config = dict(
    train_examples=78125,
    hop_length=160,
    depths=[3, 6, 6],
    kernel_size=11,
    init='torch_default',
    residual_init='scaled_by_depth',
    lr=0.0035,
    ema_decay=0.995,
    steps=10800,
    epochs=35.4,
    lr_schedule='cosine',
    final_lr_fraction=0.1,
    weight_decay=0.05,
)
Rows from block 3 of a small multi-label audio tagger, named by matrix and row number. Rows with one number belong to one channel. Each number is 50 + 12 x the weight over its row's rms, rounded and kept within 0 to 99. All counts start at 0. After the name is the row's rms in percent of the matrix's.
After each channel's rows are labels from the 100 clips, of 14848, where the channel reaches its highest value: "strongest on" is what is common among them; "loudest" is the band of the loudest frequency at the time of the peak. Only what is clearly more common there than usual is listed. The data: struck, bounced, scraped and rolled objects made by modal synthesis.
# convs0: first width-11 conv, stride 2 (model.blocks.3.convs.0.weight, 96x96x11, each kernel summed), inputs 0-95
# convs1: second width-11 conv (model.blocks.3.convs.1.weight, 96x96x11, transposed, each kernel summed), outputs 0-95

convs0.13 118:52 48 27 42 28 30 42 41 49 57 39 49 37 55 53 44 49 56 74 71 07 57 45 49 74 41 48 55 50 57 52 55 51 52 60 61 46 44 63 52 54 39 26 33 54 57 42 24 62 50 43 55 47 68 40 45 26 53 50 41 62 41 36 40 49 59 34 50 55 45 39 46 47 60 11 50 54 56 31 56 43 43 57 61 38 31 52 58 55 53 52 36 49 54 65 42
convs1.13 110:48 56 66 39 79 41 40 45 65 48 49 46 39 39 57 34 38 50 58 59 54 52 60 56 52 54 57 38 56 45 59 56 43 68 47 63 46 52 69 59 56 32 49 42 56 21 54 49 50 58 58 50 45 29 53 28 49 49 86 52 18 47 55 35 43 53 56 58 45 49 53 55 48 39 58 51 55 44 53 47 58 61 58 66 68 42 23 53 68 36 21 79 43 66 61 57
strongest on: round plate; small
loudest: 500 to 1000 Hz

convs0.23 077:53 45 55 59 43 50 16 42 47 11 42 40 45 56 47 44 51 43 47 44 52 38 44 44 47 32 39 38 38 48 49 53 54 43 39 40 35 61 48 46 51 48 56 62 57 52 63 44 44 51 44 53 67 50 56 50 53 58 53 26 56 51 51 65 48 61 52 48 32 55 50 28 00 54 62 49 45 41 49 56 43 58 48 46 41 45 55 50 40 52 50 49 62 21 53 60
convs1.23 056:57 29 49 51 58 49 46 32 38 47 31 24 44 28 44 47 54 52 36 53 50 39 25 50 74 46 51 62 26 49 46 57 42 44 72 39 24 47 41 55 57 35 45 54 48 31 57 40 42 41 34 48 55 66 72 37 43 67 36 49 58 32 58 26 55 42 57 32 59 27 54 68 56 52 44 43 57 71 55 45 63 25 41 51 49 54 54 39 45 51 46 46 50 46 30 62
strongest on: hard striker; rolling; material: wood
loudest: 500 to 1000 Hz

convs0.17 071:43 28 38 38 46 36 63 56 35 58 27 55 52 50 48 44 70 64 54 47 56 41 17 47 63 40 42 35 58 67 48 38 58 72 35 46 65 52 58 57 42 17 54 53 51 51 44 44 55 58 23 49 44 61 23 47 26 41 54 44 45 46 45 50 31 38 78 56 64 42 46 46 33 45 41 58 65 32 62 40 39 45 46 44 45 48 60 58 50 46 42 58 46 51 26 45
convs1.17 098:43 40 52 51 58 60 52 52 45 60 48 73 61 42 50 45 45 52 60 61 62 28 57 47 33 18 31 51 31 49 58 53 48 36 45 66 45 67 64 52 27 38 46 65 57 22 50 50 64 48 49 50 42 43 73 58 64 58 50 34 47 38 36 49 42 64 43 52 42 37 33 60 26 24 41 67 59 45 55 44 60 37 62 65 56 61 59 67 58 61 55 50 65 64 46 74
strongest on: clipping; text has "clipped"
loudest: 1000 to 2000 Hz

convs0.52 117:47 55 70 69 51 60 48 43 53 55 48 61 55 48 36 42 46 52 51 48 79 19 50 49 62 53 59 45 38 62 50 43 35 44 43 27 57 35 25 35 56 52 50 42 40 29 75 68 47 47 32 51 51 12 53 51 46 32 52 48 41 46 47 18 63 50 61 52 32 53 49 49 50 30 54 50 55 51 53 78 34 73 44 42 54 50 46 36 49 53 45 56 43 50 40 47
convs1.52 119:58 42 52 56 31 48 20 52 52 48 73 27 63 44 60 78 46 41 52 72 59 52 25 50 45 53 46 53 38 25 37 49 45 36 47 50 43 46 65 43 52 55 23 57 45 54 47 50 38 49 54 55 45 56 44 32 57 48 32 38 49 55 44 34 57 74 54 41 54 47 56 49 43 53 53 69 37 62 45 53 52 36 25 69 51 39 41 46 69 20 51 75 56 37 48 43
strongest on: small; round plate
loudest: 500 to 1000 Hz

convs0.94 134:61 42 37 55 52 36 59 49 59 39 48 49 57 53 50 70 41 58 57 47 15 22 58 50 50 58 56 29 47 44 49 33 64 68 61 51 46 47 50 62 56 50 38 59 58 45 36 49 54 52 43 64 50 29 49 33 57 58 55 48 52 45 15 53 56 44 53 45 63 27 37 47 53 21 56 23 67 54 70 52 52 52 59 55 41 57 44 38 47 37 29 32 21 50 48 56
convs1.94 130:60 54 38 06 26 65 31 53 55 47 49 38 49 69 60 44 54 36 51 55 33 50 68 22 47 48 49 53 64 54 32 53 60 48 55 65 38 64 45 62 48 46 66 40 67 32 47 50 53 49 36 55 32 55 48 48 44 39 60 54 55 37 36 56 47 40 71 41 48 36 46 64 50 58 13 38 41 56 51 54 48 50 35 58 53 42 59 56 70 44 29 43 42 42 50 35
strongest on: medium; striker: soft; string
loudest: 250 to 500 Hz

convs0.67 128:65 64 67 36 17 47 55 50 44 58 55 58 56 51 30 65 62 54 59 47 51 44 61 45 61 60 51 49 32 59 42 52 66 44 53 30 63 59 40 43 49 54 44 45 41 43 59 55 55 56 50 26 50 44 56 70 61 59 52 48 48 30 52 02 37 56 51 44 62 52 22 45 53 56 68 51 50 65 55 49 48 60 54 45 35 46 23 38 50 54 48 50 30 47 20 51
convs1.67 142:52 61 38 36 42 32 22 41 55 49 50 43 51 46 61 59 34 43 40 60 59 63 25 40 31 57 65 52 47 34 53 47 56 64 60 33 52 52 70 55 52 29 39 53 33 51 48 55 20 53 61 59 41 59 44 47 46 37 29 45 50 48 50 47 35 36 56 45 30 27 49 53 45 56 09 44 32 55 53 57 53 58 52 60 32 49 50 41 68 74 45 53 35 41 49 59
strongest on: medium; square plate
loudest: 250 to 500 Hz

convs0.43 133:60 47 75 74 69 50 51 46 51 57 50 53 49 50 67 35 23 57 53 55 67 48 46 39 62 47 52 41 42 51 31 28 49 34 25 18 37 43 49 50 63 58 52 49 56 14 51 52 49 35 40 50 51 48 61 67 35 39 53 47 45 50 50 46 40 50 51 36 49 60 60 45 59 39 48 57 45 49 66 33 28 29 55 46 49 34 63 48 57 57 15 50 58 52 35 49
convs1.43 131:36 55 55 46 71 62 35 51 50 52 49 45 47 50 48 18 54 47 58 41 53 43 51 51 57 52 64 50 46 36 51 50 43 44 55 52 73 44 21 44 50 35 60 38 60 42 50 40 59 54 61 46 47 47 47 20 41 27 57 58 47 34 57 56 38 24 43 52 56 48 48 41 50 49 55 65 73 38 58 46 51 51 61 44 70 49 42 63 53 33 00 63 51 69 49 54
strongest on: small; round plate
loudest: 500 to 1000 Hz; 1000 to 2000 Hz

convs0.33 134:24 60 39 50 50 53 49 05 71 48 52 60 44 38 46 73 53 42 55 41 36 48 59 59 51 35 54 49 46 29 45 49 49 36 59 58 43 50 39 58 41 48 47 36 30 45 52 51 49 54 63 38 33 50 72 49 49 51 54 58 44 48 56 60 51 65 00 66 47 47 51 43 47 55 53 56 40 52 49 48 42 43 52 47 64 56 50 36 52 46 58 49 38 55 56 56
convs1.33 099:62 52 53 57 48 41 44 41 50 28 49 51 63 57 56 44 41 47 26 57 66 57 58 49 59 14 55 46 48 44 49 40 51 65 74 54 56 48 39 49 35 53 50 51 54 45 56 47 18 59 61 44 44 44 47 50 00 55 68 56 39 51 59 45 39 67 70 48 63 58 51 56 49 67 59 56 30 29 53 45 18 49 37 44 49 52 55 54 43 50 58 48 63 50 45 41
strongest on: small; material: steel; square plate
loudest: 500 to 1000 Hz; 1000 to 2000 Hz

convs0.55 102:39 58 61 51 63 67 44 25 45 46 20 62 35 53 45 53 30 54 50 50 61 61 52 49 52 42 53 55 61 19 65 65 62 69 62 48 51 69 63 39 55 44 58 64 69 40 43 58 43 58 56 44 35 55 51 61 22 50 52 50 49 34 29 40 74 37 30 44 43 48 57 45 40 64 51 51 48 54 12 51 43 63 49 54 50 61 54 42 60 46 66 58 65 47 60 47
convs1.55 102:57 60 42 42 29 46 50 54 46 51 30 51 48 60 40 45 27 52 41 49 53 64 23 48 51 26 46 42 47 48 53 46 46 34 36 53 55 58 35 47 39 54 22 58 49 53 52 40 31 50 30 59 60 37 47 55 49 54 49 35 59 14 47 56 20 54 54 59 62 61 45 34 67 40 42 43 45 74 50 48 58 51 31 78 31 60 49 46 46 38 49 34 73 49 43 41
strongest on: small; closed tube
loudest: 500 to 1000 Hz

convs0.62 063:55 44 43 34 43 51 43 75 30 53 63 41 53 49 44 63 47 51 67 50 47 39 48 45 40 43 37 72 25 36 42 51 39 48 80 38 60 44 51 64 57 45 51 41 36 46 39 55 31 50 45 29 65 67 52 43 35 56 46 29 42 66 39 54 61 70 53 50 37 49 51 49 22 51 30 56 69 52 49 39 51 50 36 52 78 45 38 41 28 70 44 47 62 34 45 62
convs1.62 070:43 47 67 59 50 37 53 51 47 61 53 58 51 60 52 62 49 47 47 53 58 17 69 47 39 40 50 42 45 39 63 15 52 57 36 39 42 41 51 32 29 47 56 64 50 43 58 67 63 65 56 44 59 49 15 55 37 23 49 57 61 62 49 46 36 50 50 52 56 76 73 38 33 54 63 52 54 65 39 42 37 45 55 46 32 47 69 46 63 64 47 46 33 51 64 59
strongest on: hard striker; mains hum
loudest: 1000 to 2000 Hz

convs0.16 082:59 65 41 58 46 45 28 57 42 48 62 43 63 18 34 54 50 31 48 34 49 49 57 57 45 38 43 53 18 32 38 45 42 33 53 51 54 52 62 67 46 62 61 56 32 51 45 61 35 51 56 49 61 57 50 58 40 42 61 44 75 55 50 46 56 63 29 58 41 59 51 54 20 52 47 51 48 62 25 40 51 25 47 55 46 58 52 39 35 73 47 68 48 25 65 58
convs1.16 075:38 43 66 52 33 53 45 40 29 41 47 38 47 40 47 33 45 44 34 42 33 59 54 51 48 52 61 49 42 57 54 58 50 49 70 66 28 67 51 66 51 56 52 41 52 51 36 47 52 36 50 44 54 66 87 27 55 52 46 62 29 53 30 54 55 45 39 54 15 33 46 32 36 41 50 38 68 59 53 56 64 64 36 45 39 79 47 46 40 48 36 38 62 56 33 47
strongest on: hard striker; repeated hits
loudest: 1000 to 2000 Hz